Weights of a small sound classifier: batches of 384, 130.7 epochs.
Rows from block 2, named by matrix and row number. Rows with one number belong to one channel. Each number is 128 + 24 x the weight over its row's rms, rounded and kept within 0 to 255. All counts start at 0. Numbers have three digits each. After the name is the row's rms in percent of the matrix's.
# convs0: first width-9 conv, stride 2 (model.blocks.2.convs.0.weight, 112x96x9), inputs 36-47, a 9 kernel for each
# convs1: second width-9 conv (model.blocks.2.convs.1.weight, 112x112x9, transposed), outputs 39-51, a 9 kernel for each
convs0.17 097:113111095125157162133093112144137127126140147142139142135137129118112112123120103142122115122113096133168149118123118131162153132113127117128129126126117116121135166156138113096089108127137141141133123118104100114123137143144143127115127127117137136141131123123131147164107114127132122109122144154110107103109131135134115120
convs1.17 101:111122152115084160157145170181099110110133180148128131140160156173166137119118134115147147134094105137157143140147127125123124138115140112102130123146117130135134122136124139174151065085119136116063072082137153141155171146126170150125109117104126150151134105096144108111103120131122126134110109111152106123125118118115097080129136122135135120113155147
convs0.18 103:095111086063113151147123096121128128123126127133136141072070075084095111125131133106093077081097111121113095111108117119112117131148161114112112118126135144154158117117117112106105110116120129128125131133129114103102166171167170167161158142141131136141138132127123122120163166157143126121124135149143160162151150157157151142
convs1.18 098:115110134148120094090129135142144126108114159134101113100113106111138111119134157147147120090129167181155128089092105117128119098123129163140131140140130126136114175152147144129115123108104178166137115119113091113128139114131132108137165138127123114120150168159112100134109115131142150139140145145139132133125117122123106099090094110115107109132141155
convs0.19 096:130137142147152146131135092161160150146142143143143145140136129125120118115118127144133116102092084083092095110130138158156156145126122068066072089102111115115115169173165157144136126121118139130122114111107096089086178175163163157155145133126095093092097100105107103091104102104114116120117117108097117123131124127121125127
convs1.19 102:153118093092090112130120133101114104131160143114125121142144138132128146134123109113113102081083111143135131111095095114141152166168157099111108133143145148160162126142130110134153149137127121146129143163136110124151134149151136125110117132133157140147128121140126106076141140148146133119108089064122132125119121119093070054116124138150153150135116106
convs0.20 102:078069111148135144151119124121125131144144140137138146126132130147160147125131144125142126130144130110126146127113086115162163128114118140140133129135140132118114140134119126139139137134127123118109111128133134136134106109112137161147121121140138147138121113119130124123154147130122132136130124112146128109126124119140143140
convs1.20 101:139087099119121079133131120133118126112098108104089061171169143117107110113119115149173156146119060119126113169153153133138144128159151129164118171163144120132142123120132113117133125135120103132137110255244101109127134128138116147119114095134119125154152177157151152147119122111117127123123131134114134111124112146159138129137134159191153156161160159
convs0.21 105:114115126127123120125130130192197203199188175161146133116118120123129132133130128095099096085078067064080084134128118117111119121131123076081082092103114126137144119125127126125124126129136144141138133130129129123119152156158158160162165164158071077079076070065068078093094101105110112120130139146104106108104104107121131140
convs1.21 100:112104109119121147157154146121119137160168177161139144137130126113115112111103110152148144142139130120113114109124115111126144142129112102094100105122129134125134162145138133126114109120128135135140152148132130128127160131109113135149156143133129136145153148118089087109179155144140131119094065052074103130130125128118093083097115138152153144144154166
convs0.22 101:158144128132134122102114107139141145147140140135128115153154156155148147147143134093106114126133137137144144127140144126107102122135137101102107106102093078065057136135139142142142134128120136128120116112106103101093142144150158163166159150142143148151148140134122113107139144143139133136137142152143148150154146148144144126
convs1.22 103:135129126115129122126150161105107123136124126135155153139147157172172155144153158142130132126133142136127110144129131139130128135116105097114131140152142150143131154141119119128134134140129087121157163159125107117125121122142129098111130124104144146156165171149147143136174155123102100107110108086141119119129140131111088089166159134114105108120129136
convs0.23 105:137128131134143152144142106150145140134134133136134136073069071086094115130140143107126120116107112120124124115109107108106105101103099117129136147154161165169166114120124121110099090080069143141132127117110109123138155146137125120108098090096133132134138136134135137143142136129122110102097096096145144149144134126136138131
convs1.23 098:121115113104132139126128132118129145129119109106123142086093086081048033060086108117137147150137151163162151137122107131139121119112119109071099141147132135119114133124135156147143133114109122108089128149123119139136127147166138096109125138150084089089093132160162155135121118114123132125132148167146138128110108121108095076097099108126125135136147151
convs0.24 099:139157149113092089112122117150151147141140133128128131143149150143127111099097100100092090087083095108141164164160149135130110098090099171170168160150145140143146141135142145143137124114107104098107123135136130118109134146160164162157155152146162157151133127118114114124151141137135130125124127139110100090071078096120132145
convs1.24 095:107103126140148137128165168148148148112042059117125115159151134150154141122110114123108131161155142096109117148141140149123109112110119086074074084139132121110119156150147150146152142122110143123070091104119102106155101106160093079137142132153085107101150164096102141150065088103110084105137145141166163158147124075042067097126133148149138170162121123
convs0.25 098:143122129118129135147133119136136134131131132136135134111104100100104107113120129127125124122122126124116116109078085100138167171156137143137132129118109097087077128126127124121120122124133122123129129132134134142144067073080082081084100119133136131123115110107105101098177183197207212214198181165130128135133138145148141138
convs1.25 103:139136131123123131138131117099101127153160145119122119116118109104108116115112111141147143134127123124127134122131131128136145151153176123127140153161167173173170134133122111115121123133155111133145144144127107107123142130122142156145130121131110131134129122122122117104161177162137109085073066063177152141123094091101094073097102127154163151151154158
convs0.26 101:125118130121124125141149155091089088090093100109119126170159143128114108110122142140141140137136133129134144095087097104118131141151138142145149155165173176175169122121126130135139140141142093103113125135143144142137110116110098078066066071085164153147143140145145152155152145140135128117108099098136137137137131128131131141
convs1.26 104:085081091115146140124116100110129138147133120115130136076057062066059068088098113124129143143138137135126120111118127140146142128121119094083100107108071059084081127121134142143152150138133140116122154149145138128116132113075068126167161123117097099100130142129111114131103115120120112109137164179147142142136127103090089092135135143153153135114110123
convs0.27 098:114097092101119153156138123139143144130112098093095106129120124133128135144158168135097074078100126134133119144125126129115106115135142111114124126118110109121138149147142129107094087088092132145156153134114104111121133144146142123106094084084123128138139126117116122127105099107109113120131143148121129135120098080091100101
convs1.27 101:141138133125112125139124127077094121143127156135108114159146146131107120123112109127142142142137128116145183132142158146153148122110111136121126123112114133134092152137128131136147148133124103115142145133134136141144132151133086112145147156149112120140152140149132110113121112108123136127129109116141128128130147161155138126145146140136149159137111102
convs0.28 102:120100120114128122122124131138137138137136126124126132100105110115123124124129130157145137131122107098096092119111091062059047050082103136143140134118108103102103138132125117116112115114119147150144137124118115120124147138133135142146148146144157167171165153138123111107095102118137153168179180179131119108101105105114124132
convs1.28 100:168151130135156148118088077120126137145125124131136132087091107111113115140160180142131110115116103115132131093115123114105119131152171108124137168171142126137122139129113108087105135141147119132144136093127117104120097129142110100107114117125126160182162103073106128113165162126094116140142118119097065056083124143142130141146138107103119140144134124
convs0.29 100:131137112099107112130132135123136138136134132135138141150158153148142136132131133120120116114114114111111124080089099112127142154162148171177180182180171168162154146140130126124114109108115101111121125125124129128124068074076086093095101108114153148144144140130123118108145143138142144138130114104179186169174159161156149139
convs1.29 100:108108127109096111146153132143137091074148162122136186121125132135119107108102103164132137149116079108121129099106116129136147145143144075085089109133133139133131149148149164153132151159145125119145138161145112119121114119118126151158132123119125119094069088138162172163101101103116142147139137135121135146129129137122111121130123119115111109107115132
convs0.30 102:120137153158149124115125122130130138150159161157152135126140157174189198195185165131140146135120100100102108150144137133136123127116124081077062043030028042065085135132128124124123125116107114110107106109120130137146120123130134142151152143131088084072052029018027049079131137141140138143155164162140135128121119118120121122
convs1.30 104:144126116125130141144152166140137159172152178178142128156150150166174184181166155148149137127118120121127137139131121091095114121122122100097102105105098100104128145140140131109100107119122100117129130132124112109118125103103125156156159149120127125133158172149116114113178172166144125123104084098106092101099094097123146125124120117119127119108110111
convs0.31 101:092095064097139141129136138141131121121124124117118119110103091091093098103112120148145150149140128109097108099108119130132146141125107125130127123125127133136141133132124131149160160152143138138131121121126125125126135142140140140145143136136107125135135123117130142140125131126117106108115118116126122108124149172166160147
convs1.31 098:135145157148108114136102135155142140160154115119116068116108103134131148145137108128185229176138084098130116159131106088155182155135136168143146179153112129172164152128103100101133121121130096094056132219157074089101097118132138130142124141161164134135129115135142128133136147134169147119107121121135124112114098120181166148081110130154134162160153154
convs0.32 103:137127152159121103119113118106114125141155166175169156140136141143155160171181181151147144129110100090093110125132130150172175156127107117117125133144142131120106126126130130130133139150159092107119122122119114104098138135134121108099109118126156156145130114097084077086136151160161143120100099108146136130129125125122127126
convs1.32 105:131162166116127148160145127142136150121160172124112133150135154172172170156143160129131142140132117129136137147158138124155174154142143132122126117159136120154146190164132134138132085098117128122158179140127121119138137114114143145133127121145129109115122123088103114108154145144132108128127126112126123102117132145145110106146148146155153151128148142
convs0.33 102:151148112111119139141140128142139138132117111105100095138138126117103102099103113134133122133144155141132123056062077098113125156157160111092065044052080111134140128130133137132129127126124126115115121130146154156156170166144134126126130127124141139125110107112127143147153141109078078087091098099125108096104101118123141150
convs1.33 103:142119131133103092132123155169147119140160115123125108142117099107107101121119096144144141161162157132107111136133141153162185166144139149118139152164130153173167116128126133124121095104098133148166116128127138145130159178129105133162171153136142152167156152178113084106151161139121124116089081078127113129145132128136125112126139132123139154135124122
convs0.34 099:112110127112120121109098100136137144143151154158157148121121127133143141136133130124110103104127146154162177114126124106091101114125119109108115117120121124133140154141127112103096098095095132119110102114125145158171113110118125125122113112113124112106102096096107124140114134152158161154152155161102104124122127129133137131
convs1.34 098:076085089110111118150142127165137127143137110135114082093122146155152168162145135135143121128139139116113113189169145127105115149178202122127138149176152126131119121125133134130127122126125093102136124104108137113109150147144120107118120117110166131154158137131119106099105135145142123123130126135118108099115125145150162164139173166148125133124127120
convs0.35 099:085107128134102068063092132115110109107106105106102096146159150138123106093090088123125128124120116119117117103116115119132142138127128144143139137135133134135137109109108105102105111118125095081078072077091103110108164160153150150151149144146141132128130133136137140143136134133133129130124117110129125122121118116123133140
convs1.35 098:134140151158147133135128130135128128123139128107085071104126141132113116121146157107150177167104061050071102140139142124109094088100115124152151141151158166154157153143140155136099072073081138145124116076064144126115135137143117111138142143132117102117126120119117114124127132131123117131139147144132136128122124134146138111090118119112112139147166161
convs0.36 099:159148132115107121128127132097093084083082086088085087118120118121126133144147144114118116104088082084096112126114119133155165166153129136137137137137137137140145108110112118122125129132131107090081073064060049040044121125133141137131136147153142136130125121117118122131113123133141143142142141149155141117105090083079081082
convs1.36 097:093103118127140145159157134140124096106158153140122103147141160171175168157160170112122124129135117120127143109112099109129158160153136092089088088096110137134112094108119132142146128105106116105115135115136131136136112101089112112118132130145142148163153111129143126128048079088111128135125130142100118115106132148146155167151133124123129127101088090
convs0.37 100:163146112126123129137137139125122115119115121123120117128129119121111114118125128130131120114101090078079097123126119092062056073100126164166159147133131126118107121124123137141146142137130118122125126127130134133122101098095103105115118120123189186174156142142138133127107088077078104126134130126140132122126114109118138165
convs1.37 101:108094121156123087097120128122126113144142142141125110095111131131127121116119117136153164152121112109104110125111095080080138145120108114106122139135115086116137107107124128135127113121136122115144135133111128151133151132091136163175163162145129151136105124152145135150127129128125116133154146141160107068092125144132100094156160130111101122160156136
convs0.38 096:123105134161160129124135144128128131131126116106098088138137128116111109104096095111116118118116126141148156112119121131135138131126125141139138140148156161165158128123120121121122124128126115122131134134139147143138148168177176166155138125119149149150157162172172175174155158158161162158154145140089081092112129139149154149
convs1.38 097:080096107131133139133113113124121135149151142130133138146147132118103097096100110106130142143118091097091087136136134142137133126104088125117126122135152145123106148138136122120126114088073117122119114123122122107105131139119116150162152166162160144152154162153145137131113108118139136118131152147143144135121125134119103102056071092119121126144160163
convs0.39 105:150135126113126139149138117184182177167147135124117110158149137131118115116123132139145147151147140129125118116147156149134117105090082153160167171166154142127116152151150149141132123117109119123131134133131127126121136128115112117130137147155115121122123126132139136131152145144137135133142152164124119116115116119120117107
convs1.39 109:080082100129136138144146151154179175149118100094102080136132142143122085067082084127117108120133134127129119158144144138109103135139123040074073092110115121106111127151141128133132126125123130122137137139139133130126114115113112101131148143131130140147115101124129125113096088084101113124126145153147156153144121079041050055173150121102112122113119122
convs0.40 106:119114123128132123123123132158146137129126125122125129145148149154155160156153148115112106099099104112118132117135149151142124113105106139132128127127127129131133142133132129128127130130131113108106099099106114115118135138145153155150136125115141130115100085081090096106062068080091097109120130137133135139144146142136136138
convs1.40 098:099108109122133128132124123137124128137126120122114108144137145156159156148156175175158133125125123120132140163151144120104127164201207089105087101120114106092100144152146131116115115106086126129145137129128118119125103108113112129150146144131086111139137124132109101115106111106108112124132142167043072080103136144152166184135142131120121135142144144
convs0.41 098:097138160163133107093107121103104098100100107112108097105106095100105107109102095092122132125113122134143149142126091093099110130128114124102085094109126128134129115122128134133125118111109127132127123119122122120118134140143146144140142150153159139118106094093090097095143128115118122123124128132123135136148150141117116129
convs1.41 101:114135138145124136196146098150124087121179146120109115110099106122127122120128120117108106088053114154159169135118114112121120128125111132157137143140129125128123152168137113127142159143120114154133208219158105131133128110093108104071125145110120111113126128109137154169147135149155139123116115079154174150108128156171143107130125138149136138118112125
convs0.42 088:090097109124133149177195168109116121122117121124128140095098100106109120120122117133133135136136140135131127118136136146150161156131111157150144144143139133130122094099099108112119123125134122129128126124122117108102119118120127130136143138131151148147141138136131128129168162157151144135133134133127133128142137145151150132
convs1.42 096:071073077107141157163169176114122129132119114124130134163164154144143140135134134132137138128120114109108108127120114117133138140149143116127123116129133132122107151157156123083070065068064125113127124123125118115112127124131150149136137132118123131132136152140129130135118118130137136141141150164135135129121113121139143127105134181212208196178159152
convs0.43 100:126123135110080074072104110160159153146141139137133134132131125126123125124117110096091092096102107111121129102078061100131146149150132137139143149152157154145139165158153149141129120114108126129128134133138137137138137142145149140135137144157129114108106102106110114113137139138140138141138134137112107095088080072079104130
convs1.43 098:137124118129135135132115119103123098129166161135126127105106113122129127126140149148140116118134120112111130136129144145134119112109117113114106126135138153136112122154152145136120114121126110150205186152124133145127138112085069070088083087110148141169159115100117129125146153143135126113102100100113129138125111103097079084127119103096107116128133141
convs0.44 101:113117081078101120125144168131127121123129134140144146087098107119131142150150146142127115111115114124133138098090100123131139138132120117129153179200208196179164130130130129131127120116110143148149148147140132126118144151148146141133127121118117115121125127126127123121127137141143141138136139144122122123124123116111111125
convs1.44 094:135139137125137142118113123118129143119114151149113089156156141125107093077074092083063073090116131116112110082098112109130155158136126164132106091119148141102089139132135152137131151156131108114137155162125096121145127136124086094125135125126126132123098134191192143126041051058094145181189195219138130136134116124158172158138144140135130126119113108
convs0.45 098:130126131123111108137140139113113110108102102107119132091095095102105108115127138119137147146130119111104110091089086077091111137154157136139143148146138128131140091102122130129123115110116143153154149136126118113111116125123111103100108100097140119107109109110112116126107096096110134159167162152129127140151141132124128133
convs1.45 104:131127129148133109121122125124122102102138109142137112112109122143125120109099069125116109112128141132132149117123146136105103098130139132114096102102079119111078147148160154150134115124142149116122120150161123128142119133130113088105127163145091142154158109142127134145139147145098096114111108171157161141127102089102131131154158150128119132133110091
convs0.46 099:160155138135144144137139133132126115115111121131143149130128119117116128144160173141138137140130116101096090136155143098074068074078088176176172159146129116100089131138134134129127122118117123128132136133129126130129149142131127129130127125131133151163170168163155142131128130134139143140143137133174169145140129118100094094
convs1.46 098:120120113109124126130152164131133122098113133125122140103114127137130106125127108115116117128141143131134126111121121130125117124139151112123132095067089126130126119128130120122143150145142116101118127114102115130129130143157138120121109109116127153168146092101158185158105110096113144162151134155134119112109113108090076086164146124108114130133130142
convs0.47 097:138111102121114109124127135124124128137135137139145152113120123141150159157154156164150140122122137142136134121131135142142150143150150138133129131136141143142142163148141144148147134123116149133111098100113128133140132136140155162174173173169173169156133127127131125125150158160162159164168174175106102094100112121137141139
convs1.47 098:106108123138141123151177184129148145144128142140120102180171170160121089097115160134133094108121128137137137178157147129147137133145161129151105086104111123102096135142163180160151134121118129133165080144165099097115084111132135103114116108099127149157134102088104123139150126101142157139121113147155172171172147127133126098195181162157142131127141136
convs0.48 101:108086087109117096091101117109130138150156158158152145128124114111117129132134131122127141143121098080082097143131113105102102111121133071068084115140154156149139110116125135143141142139129138128123113107100098098094139135135138149158162156139119097090092109119122112099072090107125134144144139139123133136149154152139130120
convs1.48 100:107105105124125084111133097137143128121163145126114095101094102111127137141144123082098119168182162148126125108122121109117144197174121141132138159151132092079118125126145135118119114119117094136151127062084105122134080110118093119153148115138142116099097129176155134121123118126154154130120113097127141122103125144158169141146124127116125127143152151
convs0.49 099:130133123129132116116110126144148144152152150144135123141138139140141138132125119117122121122112104100102106119128136132117101092078097117114107102108116119114109124125127131137139137129120144139141141140139138134129132109096106120129131125121101086072071086112131137140116114115118125131130131131136141138151145134126125133
convs1.49 109:109111114112112127140154164119134161178177162160143107174147139127103080074080084077085111133137137138143149118110117122122131121115124104117113100107107102106117129115118120112109122127133117115127143146136142145130109130132117140149149146138157130128140158154137128109163144131122112111113094072145125117109095058045101111123121115097095102108113123
convs0.50 098:137142133117063046055085126110114125131135140140139137145132126129128131133135137128127126134133130129116107145135120093059048071122150151152154154155149138126114118122131140142144140139140100116125136147156151143128138136133135130124117117128129120120118117123121114104135130117102100114126135132144156150148140139135142150
convs1.50 100:122129145159152104103134150138157125134150162166156148104095073067088122128152157150148163166136118099077054104114133116116126131134153127155156125134174159121132134152144126132137130116096139138133117113081101126088125149156134101078122182142103087087110155163149115101143124109130139140136135162097112124129140148154160142104121119098082110151143135
convs0.51 101:159125100096094096115143144140141141141131130123120116140159162166164159144132124147149142130117126129125129123123116120128151161169153108110122144161170169164160112119123130134133135134141131132132131122117111106104113120118123121116108095089114100098112125131125121121073072085115147166165151143163152139145132126116115113
convs1.51 099:078113122100096123139127122154143101102163123120114107168149147127109112112099124146157161153104134123144150163163181193137112127119117097079056058101136160105108172174165149154140107115123097121085162211150116115123099115100126150142154143148125132124058089200218165163121078077143181157128119123121121095093110125139151125154154149153125132112157157
convs0.52 096:129150162161132105102125143058072083098112131151169189154146142149142132123122122148146134110103100103100095138136119116113118120117120164159150145135121099074048107108111119135153168175183123121121127129139145145139132121109101093087082084094172173168156141115088064048132137138133130122112108112109116123139145149150154145
convs1.52 098:129143131140147140127109123112154168154152125106091062096116129130132134132138141121104114136125118131123111140131099079121149147135138102117118138155131099110142130114113125124140157137126135159156119101134120121120149119114139160159132129113166142134131155144104091088141147127104087062083116133142157157124115155160142095153151153146142127131152148
convs0.53 102:064045046040069123162163140173170166163159159152136122129127115119128139135133133098108117133141148147141145156147119111101114108104093127127122111100088083087088158145132121116110112117127176167157144136128117112115139140139137129112097088085090106123138153159168170174106109111120128131139150160102089074057060089125145151
convs1.53 100:123116087109122128148154142119125107107135142117099119108120121137118119108085080168160076032052092110126144117106101095103098093094106120131145150141125122134134132130148156137107129157147131137154140122097113158149120127123087110107107104113148133153155136115126143129136135125124128125110093096120116099118124123120126139147155146147139146143122104
convs0.54 103:149136101091097115126129132135139137135131138136129117173174173168161152141133125117098092098107113117131138133142131120131133127120116106117125133135135129118104148141135137135136131127120122117118115119114113110098167163152141130122106091086092094099104119128138149148150136124118117120120122124148142129131129130122118105
convs1.54 103:155133138138120108125136128109120114091117130135164177155161148128108121125108088098107138153135121112096104119119130138133122118112084100130132121123134139142141102102071074108143165171158105103101122151149124116125147137122121115082072084078142127109099116146154154154129136134136145158151143117140133132139118092098102094169167159146136132118108104
convs0.55 112:144137141135133135143132119130128124124123126136142153129128126119116110104101100149137131127127126130138145148150146128124117118120115127128131133132133133128116116113108106105102103106113157162167175178180175169161091089088084076071068071075152150146145139130121109097121119116116115117119124133120125122124120122127126129
convs1.55 098:108111112122151160151142137122137135125124110114125132146145145146146143121103087125123124130134143142128107098115128149159144128129147122133137129119119112090079137129119127131136133126117144127127117111124133122125126112120123118097087102134140139125086064088130149156102095086092115146165166143180161141124125137148147139174168170168156138127127127
convs0.56 106:117122132148139132124123101082090099110118129135141148165155146143141146142134133141141137130125124125120120124128140152145143135124123153142137128119111100095091123130136133126126130136146132133137139143151155161165146135122112112119120114102144135133128125120117117122148146143129119111106110117149137130119123135150158161
convs1.56 095:091107114109115110121151180130128159136123159161177192130141137151156150145143132161179145105080069102120120181166124101103112133146114137141148138148149141125127108091108126132124126122112139145150117100110128126130157079111126080077127113114102066074123138102116166162130129116108123135112111124156154147129110136151147151147161150134108117127131119
convs0.57 097:113128129138122119139143139146141135131123106092078081152140122105096089095107120127138140126104097098115121126133115111124138129132144135133124110097103121139151139124116116128140145139127140125114101095090090094088148139123117113117130139162102108104094090097118138156131144146146138139139138138146138134135140141154152152
convs1.57 119:084095110142149146150167151143156135131126133125113107147134140151151142128120125137134143142116110122123126154130119121108097098130145128142145148142137116145170156141166181172164119068106120121130121119146146104115127130107115161169147106095114146148128114110119150152147136152148113109148146131144153149168176139115125124063096124133159178151134153
convs0.58 100:117116109097102106084080122139122110114126140149147138101107109121128134138135132159165169166150136127132133164151120102087118152163154113105098088086093113128135152144134127124120119115110123111102102111122139143142143139146141135121123130143165155144129121115117123136114115110113118134150156156138132103084098108124132140
convs1.58 103:124124143147139110142164141134149126099120124139108094147138148142133148160172167135149152076085072083066084184172162146146154125106144130140133125147123106139161142144128137147126080083099130132114108122110123130117130109131178173126114132105147145100091123136131139107160148153126118117117115114151131128117126118120133137075109127096091128147172170
convs0.59 101:162136106081050078130176172143141141137131121116116121134141144147138144145148147125125126127125124120113111134111092086092107125152164098110117130132134133137150133138142144143143142135131111116121128131124117108095170172164158155150138130131116116118123125122117117119157157155156153152144135133147129106077068071103142166
convs1.59 104:133118112121122122119108096143157147145130123109110092087086100099106106106105119109092045078107128135151149082091112132133123125122126129118094079090098105080070114109117134126119114115109081078113119090126136125133136126088080096117135146159180168146116118123138139132118131139149153145135115115150147150142128108109110131152143127127126121116122126
convs0.60 091:165185164162155131095117131181178163156147131126119117184192193201203205200183165143144140138129128124121110160183178191174152138135135127131136137132125119112108123123123126130133139142145120125120115112117116119116116122120121129138139131123140143150148137124116110112146146143141137136131129128176180162142112092090103107
convs1.60 099:081088089086112156176181174134133133117117124117142176133143143142136138143137133161167173163160153154154145135146127122133148146142123120127132128144165163145148179183181166146105073066058146124105150176149150143147122156167149080086115157144154151142150150130141150140121111110114129144143151162125121126123121137150162171092095115144176179169161168
convs0.61 100:149134103080106135130128102087089087088095110126142144105103094099107127141147140096111128136129120107102098105099107120130134140139142134141142151155152148138133135138135130126130129130124139136135132131125112101092086072069076095107121126137113126132137132126122124123131135129128120113112113114140132117107112139149153147
convs1.61 100:138160160125136141123130164143129150126102119132120090086109107114138115123105112134123083093128141137139134108100077085139159133130159103097113097122118103145171097092090095095103129153146096122149141088121146133115127130152126078112149132117155132155160136072058084119103102096098108142136142158141139132133150150148122079151139124121138155136127111
convs0.62 100:116084080060096139154148142182166154136130120122122127115114104100106098091088087117127135137142144139139132173158143141132110087079088117134137134131128126130143150141134127132131139142147149144139134126114102095098138133126118137156165178184111125133134130127132136139107129145158161162169175169093090100110132137146142138
convs1.62 097:130114105115164174139095083137126152159106124106125105084109108123143151152156152088079074097145155155147127135132132135139126135153154072086093120173161126120089122143153149149113119143152130113186150091094110133120148147138135115100118126112128119146125117142149137117099111123134146146137127129151137125119125124117098100131139133131144145139145139
convs0.63 101:152127100106099142143118122143140137130110098096105116137129110102081068056056067124113103097106137169160136112119148165146131120112105131129126122111112118131139153159151129103093091099105119124124119116124139145154195201186171154150138130140130134136135129128131138147157156152140122105101112119105092086087082097101110125
convs1.63 102:126136129128121125129109140096095115134148150155133073162122109076111151157143130165152144141120127134116136142116101097136146130109131140119090112154105114146121153149125121151153117108110117130156161138082094114109080112120129137149163183173137135124138148122091095109103121152144105119128124094142120124150138125116118124132118138119125089074076106
convs0.64 097:185127074037083130171175139131137137135135132131133137124133135137141149158163167132124126119117114108113124129106081089110119115125133115108113136158169154128105127127128130126114101095102119111120135140124101083081146142133129130138152160166164143123117127139141125105135140141142141138138150156113111117143164165142125111
convs1.64 098:121136128120155154131142126143151143137141147138131146156136120103115117107118136136105102131159131132149146111100103107129168171139113106103127130148153139085145145120135149126104115119113166138126115079116131117127147174117091112181173115100114152070000149227153097118095080109146176132102114141147155167147116092086081100155158130131128130138161162
convs0.65 101:127134136124136139133128126112113114112116121132144149125136148157153148147146148130118107113113107098094093149121118104100121163174163160164165168170176180184185123120121124138145148143138093101108114120126130130136137142153153139124106097101177165156144136128129134144111110113119135148151149145128125129125134141146145137
convs1.65 105:138133124143151127129114112141139136140140107118147159158145128127146159153162147125120112105136145139136128106114130134118115117147163085087074089127112116127146156143132116093077078103113144141141122104097101104120092106158178158147139155125095076068100123166160148145098097111130133134140134133140132128096079098138174182124122127109090109118139134
convs0.66 103:137114104104106112120156146129132137141135123114113118148151158164146128093083112147124114112122137124106095105109117128110106117121125130138152155146123113120142126139152155149146137129117130143148135120115113126137129140133137134135137139143119122128136136128119117121152127101089104132152157154122128120107084082111137142
convs1.66 102:122093106131117114152125119112108120153119117127138105129113133136104112132123125123161144103096108137140150191161164142147148116093089134133157173167111105115104124117127141143147134104117116132157143170168126146138125135136123109123136155167136123134151113146147131123131145124130135149154148122115100091102105124106093072134142138134136171167111106
convs0.67 097:125120088054027046104124124132129132136140148146141131121118117126133144153153151131122117119123112104105111153124089094132155151142148142144147142135127127122120162156146135121118125131132086087098108109104104109126136148148143133130128126107121123126126123114105099103169162156147127107088089092158149131119124140145145139
convs1.67 098:142137144098095120114145153143124134118107167164129096133134087073109134157141146139180188185139108141162131158135097100125130107115124099072100097127137119117109138104118108110111129102104114117125153141086094122128112077079119140133123131161167140093125159136099096115151144132142134142144132114128145160136110174191151119142132107137126125123132138
convs0.68 097:143125095118125157149118098131137143143143147146145142109122130137145145138128119085089100113119130142153139079094114123130114108110128163159151144141128124118118134135136137130128123125121108109116121122118120135157161155141129125138136126122133141140142134131140150167171167157135117094087088084097080080086099111119124127
convs1.68 104:087108105075114125105123147165100138149104117142128119134140117081107155151131146134127106107144142122116120128137126099099111107101104111081087084132142127125123101111098112112121098110130113106164152132103097115150101109135128085092140151128134098085127145092078109122100123136132111114142139132143161151117129129112107100142134105133133150134121116
convs0.69 094:078103106115154161140128121116122120120118124130135139158154147141128118119115106123119128156170153128118112112128119104093083112138135134126116098081059052055065064092113127129132138150164147141135125122115117115109100111120137143133127122111130142155162162153134119110146134125118115119122127129162169157135115107104108115
convs1.69 093:127123127126117105100142164105109131102104105117099117098095121145144129139144145130126129085093134138140146127144142124100101095104119100126164150108131157146138120125130137134141143127115135135080101113139127141139130123167155128096131122114131134144164149129138129152146160175131115097114105087096101120122131130116120130143145149126147148158135129
convs0.70 100:132132121128125136145134123120117111111106113132147159126134137147140139133130132156150136132146153148122108134163160157124109100098118138136127119107099100099102111115112120123126129130127139131125118116122131138138100095082095102116122122113146157152141133126124129135132135138133123112108108112130134127128113124136144150
convs1.70 104:087112099100127161183168172120112107094115130120120130150156161155130133134133140116112119111114132143138114168129098115154152135126126117143110092110117116122103139154160143131107072061080137145135117124129131133136114123135140120150161146141134118118126131139136142136147142140149128121121127141122128133121119112135150164154169161157143125098103125
convs0.71 105:119102117118119134141129126116109111114127138150155153142131130133136140143144141138131126111097081078076080113100103106120130134133129143145147141138136132129129134134137132127124124131140112115117121124130135130134103117128126125124126132140193187177160142121105099101130135136141142145147145153108119133123124123131135150
convs1.71 097:091097103097115139141144151128124112104118129153144162136147144133121104099119131151150149108104067054072101137116089085103122114125140132148156154146129135133134133143145131133132140152157148136110117128163115110091135124135122110100123122118089107129146119110103126141124113115140147151149154172154145136119126129121106112133138145136131146155141127
convs0.72 096:126142128127150155136116127100100103113115116111104106143139133137142136126098071134136133110092101118122116149133126124129124120123143107108110116122129134135131049067086113135154163168174197184158135121116107101100121123116130135142135120111114106085069066096140167175143140132122117122129127120155134122120129126125112119
convs1.72 093:105121141144129106150140168154120109141101126146143119143133135120124117107087081115127089106125131152140138101112127113113132157155143143148111118141136126126147151146146140147144135144134123107144113105093122116135130125117118073082104127109142135119137191167123132125118102130144138153159149152120127101101103111134145138193159143136116121157138097
convs0.73 095:081104134140152151127139165161159158157159148146143133112118124133144151158155151104099100104111110114116108125119118108109095094133170121128137135136136128126119116116120121133136133126114128136139133124119118107090103102107105118122127124121089092095097098104117126132123130132138138148150141127134140151140142123116116132
convs1.73 103:105092088103111117110084062122107086128138134132132147125107089090126126118109103118120118130116107107110103072063088131133112114122139138117123146140112105088054123119115113104107125120109136136149131120117115116115165161151141127132132154147118122142137148145168166150125137139146144133124116117135117090102122144136121099096108111116108110115127132
convs0.74 101:156147138146129125106119129117115116126141151155147139144149145138133125122113115136140149149147140142136125142149150144146145143134122155157161157152144134129122093093094099106120133137135113114110103094097098100102170153136107088081089100102128134138141150156157152146071071065058063070079080082155139132125123122130121115
convs1.74 099:115114157143093097135146118151137123122109095076081062121103117136147142122123122142125123127142151142128131115105125129119123123137177092109111126139148146132118098102125152156146103080116143150150141119140159138138127122118139170140111110126196179152121110073092147141121123125113116136141144146112114130162171141118112133173171162126102101101116150
convs0.75 099:089085088102143159160156146100104107116127129134140140163163159169180188184171162154161156139122112113118118133134150165160141132114089114115120134153162168171170141139130125130134140143143133140144144141127123130139156156152158175170158148130117114109106103114134145152123120106102103110106088068082069079088117118121121127
convs1.75 096:148135128112103152157124139124124120139115136143147142163148112077102105102099111122129127135122124134135136126126149126111132158135119158128104136128099087075108132110098112126127116122117108135139096097091122153135122117093117154160138147151122146149129161156120099119105096098117135129155170182145115112116114125158164166149114115123135111110103111